config.toml
model = "image classifier"
dataset = "rendered scenes of coloured solids on a plain floor"
train_examples = 97500
image_size = 32
crop_scale_min = 1
horizontal_flip = false
targets = ["count", "largest object", "light from"]
num_classes = [6, 24, 4]
arch = "vit"
norm = "rmsnorm"
norm_position = "pre"
hidden_act = "squared_relu"
mlp_ratio = 6
head_dim = 64
fused_qkv = false
bias = "qkv"
qk_norm = false
parallel_block = false
dropout = 0.1
inner_norm = false
patch_size = [4, 4]
conv_stem = false
layers = 8
width = 192
positions = "sincos"
pooling = "mean"
loss = "cross_entropy"
init = "trunc_normal_002"
residual_init = "none"
optimizer = "soap"
beta2 = 0.95
learning_rate = 0.0019
beta1 = 0.95
shampoo_beta = 0.95
eps = 1e-08
precondition_frequency = 20
max_precond_dim = 512
one_sided = false
adamw_lr_other_params = 0.00077
max_grad_norm = 3.0
sam_rho = 0.1
max_steps = 26700
batch_size = 128
epochs = 35.1
lr_schedule = "step"
warmup_steps = 5340
weight_decay = 0.05
adamw_weight_decay_other_params = 0.01
Rows from block 3 of a small image classifier, named by matrix and row number. Rows with one number belong to one neuron. Each number is 500 + 25 x the weight over its row's rms, rounded and kept within 0 to 999. All counts start at 0. Numbers have three digits each.
After each neuron's rows are labels from the 100 images, of 14976, where the neuron reaches its highest value: "responds to" is what is common among them. Only what is clearly more common there than usual is listed. The data: rendered scenes of coloured solids on a plain floor. In brackets: how many of the 100.
# fc1: MLP up (model.blocks.3.mlp.fc1.weight, 1152x192), inputs 0-191
# fc2: MLP down (model.blocks.3.mlp.fc2.weight, 192x1152, transposed), outputs 0-191

fc1.562:510497501498492505515503529503520512539459532493486478500502516514531454524516500533487477463518481493498422457494510474530529502548487525473523517502497483488430502506527511514549504486505491464447471505548532557531490472530497482496485504481494507492510486467506453481494505516505532562490492472515516529462521506535486503493505453502497492503516520527525513557502529496489506472521500514494534515503493508487498506504498511508503460525482502553471524476437501499441523504490515488573490492474506523512522528503525514496495562475477513528513487506494548496471459490536499467
fc2.562:533526569499503455466502521447482479497475499526485469492488487512529489491518470497494516495508520485543532543464466504484534530482546503514534494466457466469478465510468519474547500497460525479486508511540546506502497520488502499505496538478489483486526484481506476495462530524470485540495531508496524533482477470514512518464478514520499490468441490494516520532498519500470454530483499502493544520477517442487474502501460551490489469522488488511490465465444475473511500500508528536517495476508486508477538527537519471494489486540472488514488501481528517465471481514539512471
responds to: cube frame (65); light from behind the scene (62); chain link (36); largest object: cube frame (28)

fc1.232:501504467498456529511531483489514517501466509476517529497478548531495489485510525522489526510477510484499446523525532501498527506540498491522464564500498474498507547514511507515479474505503480492478496511526505537516473496506482486496499529543441539511459503451536441496495505508483491525488508508543508527452521551497518492513485526534532516543492508514497528528477516521491470482477484517488532574501472469478512496517519521472534513533534503483467499511512487512513545461506511537517512514476506477552506529512535537466482517464520470495508512470504516526522538441534489533
fc2.232:573514511534502482442464500513459478513524500528526477518466471485508497495499492547507502493526503487483492508517525532467515493487515545540538510513494490495482497501506497537549512515475527502494503500528501494520518510488492516504530508514513513499488485452496529540473460465509540470504500499506540522470517521496497542473516489486507487516485532510470588519456500542515532543511454488474503545522508499473527463511532543524512503522523513489471528523516482473518479520515529514511531548470480501490491502472497489494520499526463492574471486448463505472471494466525520510
responds to: cube frame (39); torus (35); chain link (32)

fc1.0:483488497507522532485479499509477515519454493499468534491476540456493540528507520478470529494465527511494470474515473501507509526462556509484445475505491520499499466509471496503513487453492453573525493479498519473518494512513502487554515479528502544496509489499482503565526480493492528491500504474498510482509505499475469493487509531518515530456499502483524534427466502448470501543475503507481517513456469488550495499514519491435511491504509516462559506520487509472504534528457509493515504517539522519469508509502462511522509485535475481508507521538473503520511516548500487478
fc2.0:481525464478468501486503461484512498492507504493484533527482540497517476510490519504487492524494452480529536496493502480501467474487519566478542490520457501513512523470462521489531470514483477511508477522500473522475505515497491513423511479505445511450518513461565474472516521469492472488513474514518469486506511486484508494510503465544490513521496489533515488501525513514487469505488493531449499506463517502458457454503531458518505538550504544500491500477484535480495492466551528491486524516530542509523527520534521478449509491466467488502509489512498570510491486516535479509
responds to: cube frame (34)

fc1.202:477466511501475524519484463484536483538469454484482499524507494495510478496487489468466509525464492454501471543547516533482479515504479464428484481495499495491475535498456551507523521545569507500498511523531504486532447488527511486474445451481482518493457515492519516534491473504515503477490485477499484505510505535495499494509489522499465528473510490469540522533508507518543510476535498522494533501490511502481527520493463463473505547478512539503455465481468468477491492503511483549512508547525542500506528535486506495512474473480481495477500518465521451481513511504485503464
fc2.202:485472434487469484522508553513482520489509507481521525476486474494473511533485525518484490524523463513460500471484476497476472523479483510475509492514467508464493475490512472476528490567515552487483520551478469536532475525456502565532487489521533491470501558517492510467559504543534502480513494479498498520494477446490513498521488507486478504464460467506474512481487473467504542521505490484536496546507508496483511513526495530498517490457485485518454515512527533474506465516460549529523522497500496487513483470488492536510503487535504461470534508520522523471471493499506490527
responds to: red object (60); its colour: red (40); its colour: orange (25)

fc1.216:467474519516523542516522500502449480481512502497507483506505502469525476551459548551524483551496532512485508505477485500515514473514463500523474504489483490498529500486419478518516513472537509458533515469476467491486468530487509512481491510501530461438485473504544501548495533530525497477535531488480483518483543461530472484493521510476483482488519493493431513485528503530530529469516438483475458505503509477496468516460493523504531421511491504504482533520501499482511530490474472516494479513512521516493476487475485492506476504506543501521466520493521489508524483516523499518
fc2.216:447501502493527485538534495513516495470506456478489440513487509491483489543515528473547499488496506508519494507502494504500478511487545478491495469533499510486544513508507483522522567496496481504494517476523501540525489482526481547450516479507462482507498520523541492473525522494515537539512518525443483557495551500498474494508489445510471500510517416502490484483471521503512505452497544494498478502519490458509518511494492465510501490469494497491498532489525527510502483495459537463514536544559501518523510481528492550479492490514503482526473539495459525488527524450515501495
responds to: cube frame (35)

fc1.259:489507518425494536532488489466455473467448529513496522491495511475485478499507499524526489497448494470507474464511480544471532511510528522471504511509486502507492490536474486500536471514523505497467507523516492541537540481487533510442513468477485467515510518499485501491493473514496481499498460542536567512509512502496520490489478487527541533533497541459519486544478502500522475480481493524455486517537519472499490490462506511507480544504533537498471500552490464506522513468522454513499524487514524556525523494468473535498509503505484479535499491540509497484532510499549535533
fc2.259:486492502506470563501519461499458496490505507535519511512477503477503499496497482513483523487467528504490474498497529538478501505496467512526510492488533464467499504485476504521544484548517488510494482489527534505513516475496434470480515535493506520520493470491492501505493520448459486504503520513471501472440525524521472496479502486501507464460524510541478505540532498479464515483504489459493479506452500488504471524554508478520541516472538480486475531483480500521489522478498503526523518465515564573514560537489529465462477541499455492541493494465512532459507482524516474498
responds to: red object (47); cube frame (46)

fc1.342:489499520512484476469515469500527457529475498512481490522525518511519460514537490426484491464482504497501507464518568543507496506506485502508511495484496546536502504481470499535540551544575504498510527526480499500511467507524532468441497471505482510524459474512472506497461513482523547511510505511465529477550494458484507517513505520508528524496497487536523493519461547475496507485495503444472526521513463509483554517544481505509500468498511488480463506536493485496486537502497549526491511462493502491518523524503518546481490503508494530460523497461478497483514472516500529471
fc2.342:505485449525529456503453515457457510518477485508471500462507507474515518521511488494498508526471494510515540546441469505521500467484508480515469481532484518493509521497523452505529534520490577519482521512509510501490463540479491532541508538521522511455495548461523517483483483545498526466480517533497465529454490468490486476537519543489504515485503502506497485523508471485489463524468491529506509531492539503485446468552507505504535520505529492502480513458520491510501444505509535489508498507494489512535499460504477533488506486485510483472464541517504487481501467463546496502
responds to: red object (54); its colour: red (33)

fc1.14:540564540497510539484473487504496508505531562517529490449491502505507483535499487517526466472499493477478497521454513532493530490522485501509510519452523468483483509510488521514457523477507483528517491458518516467517524465502535556518496447497533528521539484538488505498507523512517520519506495555531524471495521488488480487509536528497488509501501488509463501488487500510489475507510504456472486545534506531438479497478462530465478502482454502469475508521504510529547566526489477470508485496532550513520526467508508463502512462475534512534503463489505528514487489526500499529
fc2.14:515464500495458517537468521516530505501534480532473524492494535439492544527543515528497451489499481526458476492441522531455521489510494432499492499472522528448455555517466505508496505529520453528473535546492489495502506501473450486502504476508526513517514499513528529526494499480503528491480479493476532535478495487490517458482470488515505464511491535498536505521480516519493485513464526484525506467492502504507540504487543473466491478544521482498467473455539485519491508512481483504509486542485441510521511511543516527481512520489504461476516504473509515507469469507482482497
responds to: cube frame (30)

fc1.276:487533486498509532506478467490484501493523500464484487460539503498443518498435496511536502519520524481476474532512554472535548561514541501525505506491539523484487502517479502518473520482489515506483505487498499537512505498528488485461533518488504478513499531521517490468510502524481430516514517463488497509487497524480475470537493475475509440482540540505508522550528490489520524518518541477518493527520470476525472512515467441453513521486479474505539480495540469483533510494553481472494526469503454521542503504504501505496534512510504487466482473473508485533504488542476529517
fc2.276:516493498536473516518527533480509514505547494485524508502512477474491493569476485492500477506522487508480510479486486508458470514489516493530494485499545516494524527504492511497538547533498543484505514481530500471447490503528477460521511483526494505521479505488524516469492524460538526512484501518498498501479496476483559483484549477514510492512500438506489499489492445411535495497450497519450522513504477466493504530486491453564501505512491523533456513489438559479476494527505500505496535499494520480492474481512530488562526535491496512489478522496477513490486508525510460494
responds to: red object (46)

fc1.693:509513474532507478432480533552518528483498513474417510510517523482514518506526493488483485480524439529525511478471450513500518528492474514486494520488502543517504488472459487528555484512529482537509545457536497533556551488515495516465478489462494473514494475498509499485538493487476492493510501461514488518526504504492504519485491453507518527523506522493530485463506525529516481526501488511489497497456475535494452482532451480445497516512487516446530475496486526516495495533501478502465496495502489495488485430523452493518474517488484489501497497514546512498485486478491500529
fc2.693:504526516492496490487515498489509513509481502467521521478470499520493517461468492474512508492483512533510491504511476517452502523523491528525489473529531511523450494487535506545458512485531527513527543480473507474434503496500505527503469499467516495509502489476563476519508499476496503548489534488468463536544512479519475511495525530532510525507500488492532483482531539518472483485524518483480514517414453497469517541471538524488527530442502497472486465497538492561483501496492484473471480475486493518500507493507519480511490524478499442458497503520551490474525495537474487551
responds to: red object (55); hexagonal prism (30)

fc1.521:487523527504524495455549501497498504478490437530510489442563511522486517503509521458436527469508479496488557494479473505519501467462505517506481512518504506488464477481518544502512497498512559474539560485478514496512480534522476475538528493566503478514448485498493465501481514480533514476524470494541490519479526532514471472469516516472518545483538475497483467509505510479461489520459495495488516464498500460484496478536510501488466514522500484490523464518453492523523482485469497486493537508488476521489480473477542507536488491463504507503531495483518525485493456487508503510
fc2.521:514528507488489471495482489522503473504476493521504506488459504502504476534512494443473520472509537519503521475486536521513496501495462543496491528505476517451536531466519502474498470493496491502491486509443447526512447540497479487465472465471489511522522515508493484480407518526538496452527499502510499508496488476525472556471537505505530525532499522535488511491473500483521502510491478512475486513470513529530488513465522491512476530513514501466520544465444520470464532510496538505474477479501503521474553498476452484501499536502492520488521504528516467569499504514496505541
responds to: red object (59); jack (36); its colour: red (30)

fc1.412:462485473479499461495556520520461520518524507516497489498482561522472489453506484561517531469547470518494505529553478471477513477450506498548528496487502453545541493492475487496489458533492514498511447521528493505496520501517496477467454491540516519480500484520511525503526510507472526428486467488499487468481531477468502441539519482519498474528493505481543496479498497510488497515525522501482515455460521514530480489461490465513466481495495508482495498499501549490450481483485447495510527516457491481480482518518509497510485522501517525501515503486468479522523486488460495516
fc2.412:502518524551465504520464507545512493465502490519526498470440493427505499480511465465467495505490538485498514422474500493439519513512471501474472457503504524441494523494468503515495503477504507488526524510494554500481487491530490498520516497491500512521495506482502478494535504477504486468504482520509495481508508509527511470505528523459505497506512454509488505490536493525552457491523484467506477521502498459465470493511534531523503530511530468537527511461504513437504525516507513489535485457461461533442493467491459458501493530471516475517494493500482507509522544503521516482
responds to: red object (64); count: five (43)

fc1.201:486444469503448520515491507511519479525460469545509505492493508504488501530508491496516481514484485515506518520486552503523526491505513459524527486513515485448488505494507486507483469470504505492489480532518546509537497523502530524462485486493495444496476553482498521476515471503481500477451465489536545455479484500466522511473535504494461502499533541519522539518479487525503545457543475473512486545486491518481518517494506518516580506495513523511486488473492533480535572460503504474508522513510517547489471521501454522518468492496521467456494482472499540482528504469484486500
fc2.201:485481495477478464494525518452488503559508540528500507474512465487492448461487459476488512478493508478491503505514479533486479495507510492504525496493534468502451538521475525511528474512465461501505477494474520483496494541505523473479551524523478491523507490492494479519477474468452480537478481528507521484490491463520492476464483469509486512513499520508474530531463496516480473566479533552530504467493529498524501462479480492521537509464543516519495524449509478495511500496484511534479425502537492489494526492477485495504466499500469520494439431516533523478529489511510471484
responds to: cube frame (30)

fc1.409:561486507452455522479511506483498497524501536521496543514512468500507515510479514554512487478483527522508492500528505453461511448503487532537505510549477528482499438442477466467513511442506497524533470531533512499498490489532494575511470477527482480500473506499500497497526489497467481500501523515495539461524494485504487482486502521521470483498514465521471480476509550462488533492503450465483495481477505493494484532483511523556484494488520470473474506519464512511456482487494538470486468532510530518468450509553485492529496497519543498505481496489501482511523495495520494532
fc2.409:572481489412459493503471499541498532539505484496488493514478527451531489457519508494482510514512507534499533506457514480543526524514523454466503544525546471445471457466447470457490526500505501507451498488484535478482484507517481462520512514465475490516514464492473506502468518539518455508480485504493523523529474483524511530484507495539509474476470549516487517492488501510501490526479504472482470520517501515501489490513489482488529488512469488552486445487476484507469457491505489493501478481437526504511533503497509510537467504508501515520496498539510479505492497500483492495
responds to: cube frame (29)